From a checkpoint of a small spectrogram FSQ autoencoder.
Model: encoder arch resmlp, encoder activation relu, encoder patch size [8, 8], encoder layers 16, encoder width 384, decoder activation silu, decoder widths [64, 128, 192, 256].
Training: adamw at rate 0.001, batches of 32.
Data: trained on synthetic speech, music and everyday sounds put through simulated rooms and audio effects, 39062 training examples, 9.2 epochs.
Rows from block 0 of the decoder of a small spectrogram FSQ autoencoder, named by matrix and row number. Rows with one number belong to one channel. Each number is 200 + 40 x the weight over its row's rms, rounded and kept within 0 to 999. All counts start at 0.
Before each channel's rows are labels from the 100 clips, of 14976, where the channel reaches its highest value: "responds to" is what is common among them. Only what is clearly more common there than usual is listed. The data: synthetic speech, music and everyday sounds put through simulated rooms and audio effects. In brackets: how many of the 100.
# convs0: first 3x3 conv (decoder.mid.0.convs.0.weight, 256x256x3x3, each kernel summed), inputs 86-171
# convs1: second 3x3 conv (decoder.mid.0.convs.1.weight, 256x256x3x3, transposed, each kernel summed), outputs 86-171

responds to: dry (43)
convs0.81,142,220,210,242,180,160,166,186,234,218,155,208,149,204,184,237,176,189,152,108,165,161,221,171,167,177,198,175,164,164,153,134,251,251,202,197,157,168,208,138,214,166,215,164,142,245,185,95,185,215,141,122,206,179,181,189,214,152,203,185,167,168,232,176,168,230,222,201,205,196,192,239,143,116,185,154,211,258,193,206,186,234,201,58,205,175
convs1.81,209,169,217,196,218,160,162,239,223,200,212,234,238,227,205,124,177,249,156,224,241,191,169,227,164,202,147,246,181,240,192,232,200,205,231,173,146,209,128,202,205,275,190,236,155,186,197,166,115,206,153,219,164,208,238,238,229,238,338,179,173,228,184,179,155,183,271,233,196,231,245,169,225,170,139,135,180,251,169,231,189,171,141,190,195,240

responds to: dry (46)
convs0.98,216,170,145,237,153,80,194,216,181,156,135,184,211,123,175,270,150,214,185,195,197,116,188,263,197,193,209,174,207,185,92,159,179,197,182,180,111,204,189,183,137,167,176,200,194,205,186,161,202,170,195,116,109,159,165,169,200,128,171,192,180,210,258,202,125,173,174,173,184,151,178,171,193,224,74,201,176,210,104,166,172,202,178,230,70,169
convs1.98,252,219,187,231,155,217,175,194,127,138,197,196,145,281,148,289,216,169,205,128,214,252,229,272,242,236,255,224,246,197,247,167,255,241,166,194,190,219,206,180,181,213,204,158,159,233,166,225,209,164,223,172,263,146,68,215,153,216,214,156,206,153,188,210,225,221,169,193,225,169,136,150,203,213,234,203,224,232,232,200,215,183,166,166,179,244

responds to: distortion (76); dry (59)
convs0.50,162,207,186,340,185,189,187,164,218,154,170,142,169,194,201,188,175,162,236,187,170,199,156,277,186,194,191,171,195,201,191,175,260,190,207,192,216,188,136,182,189,194,195,260,183,171,219,226,171,218,256,172,152,226,191,246,194,25,220,208,149,154,205,193,189,226,259,216,69,242,183,238,188,193,183,210,205,268,158,203,212,231,161,222,171,218
convs1.50,209,219,208,362,174,195,198,211,196,180,239,214,162,216,184,215,193,205,181,209,163,82,235,234,208,170,194,170,162,150,188,171,218,170,178,156,207,162,246,188,115,224,209,196,219,188,199,187,192,183,192,166,263,203,341,223,222,202,158,186,199,193,125,202,199,203,236,261,170,204,173,242,200,206,203,272,256,146,167,200,201,141,179,160,152,181

responds to: distortion (40)
convs0.182,138,156,193,338,205,158,191,190,215,199,248,181,177,163,197,180,157,147,201,199,203,199,193,263,227,202,178,195,218,232,198,195,241,200,174,160,184,197,195,209,141,210,143,231,146,177,178,193,176,209,184,124,117,179,187,182,196,39,207,170,170,189,219,167,160,221,157,179,79,208,148,209,178,132,140,213,169,154,104,179,193,165,175,203,135,227
convs1.182,180,160,191,451,252,185,210,279,233,212,247,137,271,173,184,214,203,212,222,189,186,232,273,153,202,182,255,179,150,185,203,170,204,233,209,219,197,205,194,214,168,167,242,238,175,241,188,181,163,198,214,239,205,208,324,195,229,204,175,228,248,156,229,159,187,218,206,230,189,224,161,205,233,228,181,278,192,139,178,173,156,246,163,220,182,112

responds to: dry (43)
convs0.142,217,169,161,226,215,185,182,171,196,280,89,174,167,210,178,206,169,185,213,118,217,160,130,155,174,249,198,212,169,164,149,220,254,234,187,214,155,182,178,157,179,154,255,172,198,185,161,223,190,187,159,167,197,140,182,183,155,212,234,228,228,221,236,207,147,209,189,173,182,207,259,247,166,179,151,157,230,184,193,191,220,206,175,163,152,157
convs1.142,196,190,173,185,260,190,163,195,193,225,177,133,169,149,211,217,224,130,196,207,234,210,174,272,277,109,181,143,176,193,196,223,240,239,177,230,190,182,201,200,198,239,180,258,221,109,238,183,121,210,214,156,180,162,188,194,164,147,283,154,176,217,228,195,267,238,197,205,171,231,238,214,199,272,192,147,177,242,106,206,240,230,172,171,239,200

responds to: distortion (31)
convs0.84,237,177,111,250,203,178,167,195,101,174,140,173,231,147,103,188,194,181,251,157,160,199,151,241,106,225,206,151,197,131,159,224,179,135,192,142,191,187,177,109,200,150,190,185,200,154,248,136,172,92,190,129,146,199,155,238,176,186,174,185,114,166,177,192,228,233,152,142,237,102,232,198,173,180,175,159,176,163,182,161,244,122,180,172,181,176
convs1.84,236,221,131,184,239,242,160,289,209,212,214,189,170,217,200,258,198,146,195,179,177,122,203,220,167,108,257,134,157,218,216,221,205,171,170,186,216,184,177,200,235,206,239,230,207,167,213,211,96,175,294,165,276,175,190,193,188,130,229,196,203,188,184,201,224,211,230,241,147,215,179,197,230,210,77,161,251,227,195,213,202,156,200,195,188,183

responds to: dropouts (50)
convs0.16,211,185,215,127,230,223,230,170,212,187,191,218,193,139,166,194,197,216,241,192,171,225,242,207,106,200,188,178,195,229,245,242,190,159,184,265,146,239,179,267,183,187,121,266,188,232,162,174,178,246,187,202,178,175,175,229,183,190,229,263,175,177,203,164,202,157,263,192,150,213,179,201,237,194,194,182,201,190,152,226,205,208,209,218,164,134
convs1.16,254,166,160,176,241,190,272,244,188,180,169,236,222,177,184,185,231,140,219,194,208,167,203,200,196,196,216,166,141,174,208,200,241,203,216,285,146,199,186,210,194,169,162,321,158,161,169,227,181,223,200,200,168,274,194,192,193,186,176,183,195,182,135,178,251,235,208,159,206,179,168,227,195,206,154,222,189,185,188,201,229,221,198,181,203,161

responds to: band (65)
convs0.25,190,191,208,223,221,106,114,238,245,252,227,240,234,200,267,151,238,185,205,248,232,177,255,191,276,202,171,242,258,183,125,213,192,240,166,136,196,168,255,155,217,229,257,212,238,168,209,145,156,113,198,128,156,247,234,225,165,173,185,139,169,179,189,223,181,147,166,277,187,156,189,223,112,161,173,171,207,232,126,158,185,164,215,172,168,237
convs1.25,185,238,226,212,154,171,225,204,228,160,221,144,243,211,184,201,240,196,216,255,246,233,162,156,244,250,165,176,216,168,151,165,174,222,199,136,220,160,210,172,226,170,232,79,181,251,271,150,183,212,158,151,255,168,217,150,256,249,116,182,193,208,252,256,202,93,209,211,198,156,208,231,189,169,202,232,227,178,206,156,141,265,265,153,211,199

responds to: dropouts (78); number of effects: 3 or more (33)
convs0.126,196,135,232,217,192,156,211,187,203,203,198,190,169,148,175,233,171,197,141,209,169,133,215,192,190,179,171,199,166,185,118,173,169,181,129,180,121,228,210,211,138,170,185,217,165,194,185,193,155,226,215,179,133,110,180,172,192,128,202,156,215,166,232,112,121,156,208,166,185,207,196,213,212,184,110,184,170,221,93,225,130,130,158,219,115,199
convs1.126,181,160,308,189,158,200,186,264,217,176,217,119,160,178,178,222,157,188,222,138,198,203,231,194,275,225,195,228,159,159,148,190,270,186,177,206,260,218,247,141,227,215,280,182,180,285,189,265,200,200,220,221,246,209,185,241,149,208,161,169,243,176,223,247,194,119,138,181,195,246,247,163,223,184,241,165,172,188,227,204,239,157,220,212,234,206

responds to: dropouts (57); dry (56)
convs0.232,186,203,169,184,136,150,120,226,216,231,111,221,187,189,213,170,227,208,121,187,187,155,191,266,246,190,178,219,205,132,152,197,152,217,200,137,213,186,211,149,242,141,237,163,232,201,191,184,166,78,158,147,189,194,224,186,132,209,174,161,178,210,215,215,199,188,179,213,216,135,156,137,110,210,159,126,131,225,157,164,197,136,200,154,172,196
convs1.232,216,300,175,192,173,264,191,240,178,214,193,174,228,218,200,227,251,192,252,196,239,176,138,256,201,205,310,243,299,170,227,199,231,240,169,202,211,279,249,193,197,125,194,167,205,283,249,145,117,147,206,142,259,158,175,212,239,269,191,181,214,199,242,248,244,188,233,268,176,172,174,146,223,124,228,203,197,271,191,217,180,246,271,205,208,144

responds to: everyday sound (55)
convs0.102,162,200,130,178,182,140,101,211,230,184,133,190,191,150,149,208,216,150,199,192,231,179,141,124,256,195,196,180,202,172,194,226,181,162,166,137,173,128,262,181,218,155,168,135,229,201,207,177,175,86,188,187,197,171,212,220,136,232,140,206,186,227,192,218,182,131,198,254,193,184,216,148,206,199,167,153,192,226,212,136,228,225,204,176,169,192
convs1.102,240,221,200,133,271,112,188,223,235,226,184,218,229,222,223,179,290,150,190,247,223,180,163,171,242,190,175,211,261,106,230,204,169,195,192,110,231,212,168,232,210,181,282,152,212,216,260,239,175,195,191,215,241,229,218,209,211,103,218,163,135,196,94,190,155,205,179,263,247,135,197,176,235,238,127,199,328,265,202,240,207,223,185,142,194,180

responds to: dropouts (60); speech (52); dry (44)
convs0.220,91,224,191,198,177,172,179,186,215,192,74,231,208,209,216,143,179,155,127,135,185,192,181,160,242,210,211,194,201,102,195,171,169,252,208,204,158,150,168,112,177,226,240,114,204,173,192,145,193,129,172,156,199,221,200,156,138,153,176,175,216,202,270,194,194,201,214,192,192,148,188,228,117,103,200,149,221,234,206,104,195,189,166,136,173,221
convs1.220,207,198,248,193,173,235,145,250,193,193,156,170,228,194,200,202,206,208,193,224,228,188,137,242,218,199,229,263,213,193,205,233,246,238,138,199,263,195,222,179,142,194,187,202,157,218,252,196,188,158,241,123,294,193,227,219,192,231,218,159,192,221,196,209,132,163,239,231,219,169,155,125,240,225,220,136,187,228,220,147,173,186,185,217,187,202

responds to: everyday sound (76)
convs0.155,191,150,190,235,200,194,172,281,164,240,219,215,216,128,149,260,175,161,155,182,218,203,243,240,189,218,173,182,236,166,186,207,152,201,109,198,171,250,257,188,213,140,159,237,221,222,185,102,188,217,191,179,204,211,197,189,178,206,174,170,218,220,225,199,219,147,124,202,133,237,191,209,194,186,174,158,198,155,124,178,196,165,218,178,134,91
convs1.155,222,298,131,165,224,174,278,228,188,204,158,269,208,155,196,228,177,140,145,263,165,131,190,159,236,290,110,212,236,173,220,204,186,152,185,178,200,262,126,244,218,145,261,201,265,165,196,222,170,173,206,259,220,219,208,179,201,169,179,183,209,232,192,151,215,237,124,218,199,151,169,211,223,214,173,188,166,256,185,185,203,151,243,175,192,125

responds to: everyday sound (63)
convs0.159,185,206,139,187,196,183,85,197,175,172,181,215,174,170,203,194,160,178,170,170,190,193,104,201,181,207,138,180,191,200,157,222,231,208,157,195,128,191,211,94,203,117,231,184,237,213,179,165,181,134,121,193,180,151,196,209,192,207,212,187,186,186,212,207,224,213,182,188,185,229,260,212,176,181,156,198,238,181,195,178,203,198,194,189,183,214
convs1.159,203,253,208,174,217,144,182,200,187,256,224,156,171,183,193,171,114,230,155,255,227,232,148,261,257,133,157,171,133,185,112,225,191,220,142,111,184,133,160,205,235,224,128,228,147,105,248,221,158,209,206,164,247,187,203,135,221,201,321,194,189,267,109,177,187,138,300,181,222,155,215,238,171,273,158,157,179,202,134,222,173,146,217,170,250,225

responds to: dry (52)
convs0.156,163,261,156,183,231,157,175,148,213,196,291,190,179,210,210,190,188,207,206,235,220,252,179,182,168,213,198,174,177,216,258,177,136,222,192,214,182,202,199,208,207,180,172,142,164,210,244,260,228,190,241,219,190,129,244,176,257,182,212,287,149,120,235,208,195,233,200,250,185,203,175,198,155,220,182,185,207,243,206,225,273,209,228,188,136,191
convs1.156,213,169,207,186,152,179,228,215,168,192,195,183,213,203,232,180,251,150,129,243,255,131,195,142,202,197,85,146,220,226,181,173,157,183,263,155,207,211,152,189,170,238,207,250,124,211,215,173,117,243,188,222,116,191,197,221,223,197,250,229,189,231,112,239,131,186,276,283,164,211,269,197,194,330,182,216,207,183,146,250,255,213,197,178,148,268

responds to: distortion (38)
convs0.208,85,211,238,260,167,183,185,156,169,183,195,200,159,177,217,138,198,102,175,167,166,201,186,266,153,178,186,170,173,213,204,173,222,203,168,185,178,116,147,181,169,187,205,185,208,228,174,206,178,188,165,175,169,226,204,165,203,76,164,221,204,212,256,191,179,257,231,189,65,267,184,155,220,150,166,203,186,225,172,190,211,188,185,171,181,200
convs1.208,157,236,205,281,201,208,217,250,216,193,225,213,171,194,240,256,161,172,116,189,191,215,223,225,211,197,206,237,178,228,198,141,184,170,187,175,212,221,216,170,171,194,177,213,204,189,180,224,173,115,109,187,297,188,362,225,240,247,192,143,233,205,222,237,189,220,168,240,207,240,176,195,187,179,247,236,167,146,235,147,198,118,190,183,217,195

responds to: everyday sound (55)
convs0.134,204,180,186,225,173,223,225,190,150,196,201,139,170,205,156,159,157,173,226,135,162,185,207,185,149,216,176,154,181,160,238,140,215,203,209,144,226,193,158,167,165,229,195,199,159,139,197,96,213,238,219,188,198,170,135,217,121,171,216,153,167,131,144,160,174,229,185,185,197,192,176,206,166,188,200,201,194,185,160,215,176,143,113,157,205,240
convs1.134,181,240,143,152,178,201,105,262,208,189,183,225,152,217,172,229,199,191,120,193,116,137,257,252,215,166,207,166,138,155,181,246,221,173,158,123,218,177,211,172,177,201,208,268,181,153,203,155,190,201,141,168,150,202,217,256,195,217,235,205,221,192,151,167,147,264,228,261,154,223,174,306,178,286,128,223,177,199,204,172,182,164,170,198,180,206

responds to: dry (44); reversed (35)
convs0.164,170,206,158,189,210,164,172,164,186,168,205,165,182,158,190,175,147,113,228,197,273,186,187,258,183,201,155,160,232,250,189,182,151,266,186,149,219,273,221,206,188,159,185,249,186,181,229,151,209,179,239,185,148,178,208,216,256,221,256,189,233,166,163,198,203,215,209,214,136,247,226,209,173,198,209,244,259,285,206,210,203,154,203,231,193,160
convs1.164,241,183,150,174,102,199,281,192,156,165,153,243,175,244,138,243,157,249,180,212,150,190,204,237,159,189,181,196,268,261,185,186,233,141,204,113,224,236,146,195,127,211,252,247,193,183,214,178,191,169,167,153,194,154,214,164,252,169,233,190,247,223,126,156,189,169,276,301,150,140,159,200,160,242,193,176,198,197,259,190,183,230,174,132,189,205

responds to: tremolo (44)
convs0.79,131,225,162,30,197,151,193,225,158,199,138,232,198,160,175,139,165,134,141,234,225,190,208,50,193,228,188,177,154,147,134,210,177,207,171,158,183,163,206,143,197,186,211,157,179,178,181,124,171,186,185,169,182,159,185,199,177,220,216,133,165,216,174,181,218,124,214,199,175,181,224,187,201,125,229,128,192,189,206,159,171,208,166,148,203,175
convs1.79,167,197,197,123,177,188,177,317,216,202,221,237,202,232,187,235,133,219,199,181,212,224,201,238,204,171,250,221,151,237,193,185,241,143,170,178,164,167,141,200,212,223,161,215,155,174,234,187,98,187,177,127,219,155,219,163,180,149,317,189,189,199,199,232,197,179,269,242,170,191,225,176,231,231,152,183,230,252,197,199,199,230,196,179,248,199

responds to: band (57)
convs0.209,169,151,171,224,218,200,200,179,206,230,207,228,230,193,192,131,216,167,166,236,180,172,184,172,318,186,125,243,190,167,194,171,248,243,133,157,184,225,206,140,137,192,248,180,110,180,235,203,183,236,212,228,157,202,190,191,196,166,173,116,260,269,184,200,185,182,149,175,192,273,139,247,228,168,184,219,195,157,154,211,163,68,146,181,192,210
convs1.209,145,279,230,171,217,232,183,217,161,237,191,251,183,180,130,148,165,190,265,202,157,219,206,238,236,178,190,164,152,176,170,165,215,240,172,142,192,200,181,144,177,221,221,221,261,128,169,212,143,162,209,206,208,169,253,180,309,272,209,169,236,203,180,145,219,161,257,141,252,220,187,190,167,227,208,167,145,150,176,155,155,188,179,189,163,191

responds to: bit reduction (52)
convs0.10,211,156,186,88,181,215,213,184,229,211,200,215,199,207,200,60,214,162,205,211,232,197,178,87,210,203,211,228,208,243,156,208,177,206,194,200,200,178,226,193,237,193,166,138,190,228,238,258,201,158,178,245,217,202,188,192,245,299,211,201,229,192,122,223,204,90,182,185,231,239,235,143,192,175,223,211,206,230,226,220,170,180,240,219,189,129
convs1.10,236,187,214,0,243,142,214,149,221,234,142,184,227,201,212,192,263,198,265,178,238,225,134,199,158,230,245,214,189,211,205,197,193,241,254,252,196,247,195,229,187,188,224,201,179,224,129,215,211,261,225,279,174,173,164,190,144,227,170,225,223,180,197,204,280,165,210,134,192,173,207,188,203,183,214,40,153,270,212,197,176,266,172,232,203,243

responds to: telephone band (31)
convs0.141,54,180,169,188,167,176,174,227,186,192,238,162,194,222,135,207,190,26,169,215,215,171,195,144,202,208,157,216,195,223,233,170,160,146,163,182,179,120,235,178,163,192,188,214,170,192,199,158,206,209,239,217,156,170,211,197,194,132,240,122,180,227,231,182,193,167,164,218,107,247,155,234,172,119,205,173,231,123,164,202,176,186,173,181,198,239
convs1.141,208,161,161,185,233,273,162,254,232,187,230,236,200,218,165,181,160,187,189,243,253,228,182,191,188,225,188,206,211,150,196,204,211,216,174,204,157,185,121,171,204,213,136,221,209,181,177,170,93,223,219,173,163,205,281,211,260,234,241,186,190,142,204,168,211,263,213,262,182,220,219,163,225,207,168,195,198,229,175,251,161,231,158,181,232,147

responds to: distortion (63); drums (55)
convs0.186,205,159,194,269,200,179,181,210,183,181,184,201,166,181,157,146,145,200,82,152,144,186,168,195,134,161,188,182,238,144,186,171,159,118,190,167,184,168,186,182,153,121,219,173,163,202,141,127,167,164,154,187,171,140,158,158,149,203,230,148,157,184,252,178,162,181,166,227,216,131,174,116,174,193,216,131,210,181,174,186,77,47,132,177,130,147
convs1.186,193,197,127,149,176,240,85,236,242,230,212,216,242,228,197,240,223,216,266,216,213,164,222,237,168,182,219,210,208,146,206,234,163,219,191,219,212,267,114,173,202,175,186,172,182,238,216,138,68,146,198,216,177,157,197,208,206,218,220,214,162,171,201,225,138,233,238,230,167,231,164,152,205,171,112,172,176,245,220,187,207,215,143,233,139,198

responds to: distortion (50); dry (46)
convs0.57,171,184,195,301,196,191,195,141,218,173,186,150,145,183,186,103,185,104,227,203,144,193,157,264,168,202,182,157,200,200,221,203,220,181,175,185,188,187,161,210,183,184,145,258,172,199,160,196,171,239,194,173,160,167,206,201,194,28,190,210,124,179,201,164,156,230,241,160,101,248,189,242,230,172,186,201,196,180,167,225,213,200,179,222,194,217
convs1.57,221,265,162,394,204,204,221,242,232,239,230,236,165,191,177,284,257,177,200,187,187,194,275,147,275,142,207,188,182,218,146,213,197,210,193,212,187,197,257,219,199,160,285,267,234,174,181,248,157,181,162,205,226,213,347,217,255,184,197,229,230,220,144,192,233,160,177,240,250,235,158,212,199,206,260,258,225,174,218,198,208,202,222,188,236,159

responds to: distance: near (70)
convs0.224,181,178,83,190,143,162,138,203,166,160,86,179,171,201,153,118,164,185,204,174,178,185,162,258,117,215,258,150,189,117,203,235,201,176,237,211,194,185,180,208,198,168,135,163,239,211,204,143,235,109,142,167,224,152,154,228,102,212,182,225,155,171,201,210,166,168,191,226,163,137,193,179,231,170,165,211,230,186,191,208,202,183,183,233,131,161
convs1.224,236,293,202,207,192,228,150,242,194,168,162,234,209,260,220,269,169,221,254,229,140,161,116,216,200,227,307,182,198,132,164,197,198,164,169,149,224,250,187,270,159,186,197,203,189,225,202,204,157,148,192,183,147,127,205,222,217,184,181,181,198,184,133,230,199,240,258,215,198,171,167,163,182,254,199,163,174,221,206,201,215,221,168,211,155,187

responds to: telephone band (33)
convs0.95,164,153,222,152,239,224,209,191,221,268,286,195,191,191,146,152,193,117,155,180,188,215,220,103,187,189,181,210,214,146,190,184,205,186,160,218,148,191,187,171,158,159,193,140,175,161,141,170,197,211,173,158,163,174,179,157,205,225,237,137,198,250,178,161,177,109,191,165,169,235,178,224,175,112,210,145,159,148,186,209,124,121,166,186,171,179
convs1.95,185,160,189,98,203,235,153,306,181,208,223,166,216,213,154,227,167,195,167,153,150,276,197,161,213,208,211,192,194,139,197,195,201,163,160,237,190,210,183,164,163,290,190,177,161,157,165,187,155,217,238,220,157,182,230,208,149,208,322,265,207,179,263,165,201,254,129,209,216,279,231,152,230,225,200,182,228,185,263,204,176,229,200,177,243,184

responds to: everyday sound (70)
convs0.29,144,108,244,215,214,213,207,217,237,266,254,165,175,166,179,228,250,152,213,205,189,167,222,232,212,202,156,208,225,218,208,231,188,239,95,204,181,259,216,249,176,234,151,271,201,206,206,211,166,208,235,213,127,225,201,204,200,137,205,172,218,227,227,113,176,161,243,203,154,238,155,255,241,197,184,216,201,238,50,237,204,177,197,220,181,192
convs1.29,214,286,202,240,220,209,274,206,214,204,213,200,176,134,131,191,192,177,210,243,171,166,242,123,252,180,165,178,295,192,148,143,199,182,283,204,166,218,269,207,205,137,217,252,265,174,122,230,173,199,186,257,150,200,273,207,268,232,156,194,219,161,166,117,262,182,105,197,227,236,198,190,222,288,279,219,209,194,225,257,223,191,205,213,260,151

responds to: band (50)
convs0.45,209,171,165,23,170,167,139,227,163,108,173,169,174,141,136,148,175,222,205,212,196,187,231,104,172,191,167,199,149,177,117,169,159,169,209,192,146,168,199,152,188,178,208,101,177,178,234,159,198,194,202,198,187,200,158,222,173,188,150,202,188,184,189,205,202,112,186,271,215,161,182,148,169,185,201,241,251,201,199,196,139,262,194,141,171,127
convs1.45,162,201,233,62,139,183,228,251,232,233,218,127,220,220,211,215,227,273,210,267,183,183,215,164,220,138,204,161,151,205,150,202,179,201,163,135,215,217,168,224,175,143,232,242,176,200,243,239,218,205,175,196,286,235,150,260,219,261,174,215,178,211,147,196,138,230,269,243,167,216,184,225,193,208,195,179,196,169,172,134,170,188,215,137,163,197

responds to: distortion (57); dry (49)
convs0.246,142,167,183,337,200,127,184,186,168,190,166,159,155,145,182,192,145,177,214,197,196,161,182,289,195,196,217,189,205,184,184,199,208,207,169,142,168,203,199,185,130,168,211,195,181,188,208,177,164,180,161,98,124,225,184,167,187,43,168,199,181,192,253,202,159,230,180,207,132,208,189,221,192,191,128,208,185,203,125,158,202,198,194,169,152,220
convs1.246,212,250,207,440,207,209,202,166,213,219,180,238,239,218,229,230,178,198,215,236,239,218,226,242,157,249,235,243,221,179,232,168,184,212,189,167,227,220,182,262,195,143,168,215,235,190,234,198,208,170,203,177,204,187,303,198,160,154,197,218,161,222,222,205,197,191,264,190,199,197,189,204,226,189,204,288,233,271,177,183,204,216,221,201,160,191

responds to: band (73)
convs0.108,196,180,160,240,152,207,251,149,187,208,198,187,219,213,168,216,224,222,163,177,189,189,219,256,155,182,216,207,156,202,242,179,217,150,192,208,187,219,198,252,232,164,114,197,205,180,218,173,233,202,219,251,230,169,217,186,183,196,206,250,220,208,214,205,156,185,195,149,173,219,204,192,190,185,175,154,166,167,180,234,189,84,238,260,150,140
convs1.108,213,184,166,188,186,252,175,149,207,193,237,201,237,173,224,184,190,206,275,244,149,239,220,144,257,131,136,184,234,183,176,170,200,205,215,255,227,175,177,253,175,195,189,188,225,263,115,224,244,189,179,226,73,213,190,231,168,209,187,215,185,138,160,193,261,277,194,97,204,209,206,185,132,232,187,229,210,172,170,235,221,133,264,209,165,204

responds to: everyday sound (52)
convs0.99,178,221,153,193,165,165,174,249,123,205,180,182,201,250,186,176,130,191,207,159,131,183,189,236,185,169,139,126,174,238,186,208,162,242,182,180,149,216,151,155,217,128,232,176,217,195,176,207,218,185,152,194,171,146,190,174,231,203,155,148,219,185,220,171,210,267,219,166,188,173,195,184,273,162,197,252,173,134,207,182,224,204,171,159,184,184
convs1.99,224,213,245,147,185,94,129,273,238,208,216,182,158,274,200,164,165,226,166,142,166,174,200,293,254,230,282,214,208,150,131,270,232,217,158,129,248,149,230,164,217,218,239,189,138,197,243,177,223,209,183,179,180,207,227,253,160,252,176,216,241,204,211,176,94,229,182,257,168,157,193,243,236,246,191,191,165,175,165,189,187,163,171,195,210,206

responds to: bit reduction (31)
convs0.221,87,228,212,134,169,208,184,177,190,139,177,192,195,196,192,166,180,87,206,186,171,194,166,174,184,141,190,216,191,187,177,152,181,201,144,166,207,90,167,199,187,188,165,169,192,219,209,195,203,188,218,210,207,154,139,156,183,188,160,206,197,152,202,210,232,222,226,155,192,201,167,192,175,35,203,179,170,207,233,177,184,162,193,222,187,235
convs1.221,183,91,183,107,160,206,162,267,185,177,211,223,232,200,183,218,194,199,223,187,177,172,171,204,201,130,268,216,90,193,185,193,230,231,126,273,160,228,232,145,164,212,236,203,136,226,182,164,219,186,152,184,225,191,242,238,174,183,286,197,233,194,218,235,163,154,257,234,216,227,187,243,228,209,165,147,208,203,190,204,207,174,223,233,172,181

responds to: everyday sound (65)
convs0.176,196,128,218,103,189,207,214,154,236,263,281,198,148,154,204,161,245,139,203,209,202,168,246,148,155,211,163,214,194,255,201,201,226,194,136,184,163,247,230,217,196,181,176,263,174,211,179,221,199,197,153,215,203,169,211,170,210,217,225,184,226,177,160,206,201,182,203,209,160,263,161,274,253,182,181,224,247,188,130,259,190,126,174,217,189,187
convs1.176,222,279,204,138,251,141,158,246,194,218,189,210,178,174,181,169,188,197,200,237,250,232,211,176,281,215,171,236,249,182,172,199,201,239,265,156,197,231,194,214,239,218,203,331,171,178,176,119,171,178,197,199,64,194,204,168,201,223,359,171,165,211,186,152,160,172,178,149,222,194,260,225,179,286,148,206,192,226,163,248,188,177,174,231,220,234

responds to: dropouts (33)
convs0.241,205,155,166,248,252,206,143,134,243,209,115,241,233,199,173,186,208,175,220,194,233,198,186,188,169,186,230,215,135,174,255,186,286,199,202,179,164,199,262,158,184,261,115,181,175,195,182,119,195,261,149,188,184,253,204,212,155,167,196,208,204,224,226,154,176,195,221,176,225,280,169,194,185,192,199,154,187,227,148,197,174,205,237,152,196,166
convs1.241,177,232,139,184,283,212,142,144,196,253,162,244,146,193,175,235,221,159,285,129,201,145,262,277,219,272,208,245,113,211,206,217,202,216,171,281,185,127,247,200,232,182,121,232,230,248,186,184,177,201,201,155,215,119,190,198,200,150,177,148,233,168,242,170,216,202,255,256,124,172,152,262,178,170,193,185,160,180,185,181,177,186,213,255,166,158

responds to: dropouts (41)
convs0.73,198,223,126,232,205,200,172,148,178,156,122,158,186,118,195,172,180,183,195,179,105,210,138,248,117,214,212,226,214,100,174,194,156,182,227,181,200,223,183,154,158,181,172,170,165,185,229,119,206,164,174,240,170,142,178,218,199,207,170,226,177,198,172,157,222,261,189,174,203,134,237,249,162,177,177,181,213,188,244,238,252,172,196,196,175,220
convs1.73,220,225,141,179,273,238,157,197,226,218,197,195,127,192,206,190,230,157,237,126,167,101,182,211,183,87,215,178,205,129,176,232,233,243,199,153,209,123,179,221,192,193,189,183,201,190,192,215,173,206,134,209,196,163,197,242,229,157,260,212,192,192,144,208,165,162,201,254,133,158,169,248,196,204,78,211,163,230,196,241,172,140,215,210,169,236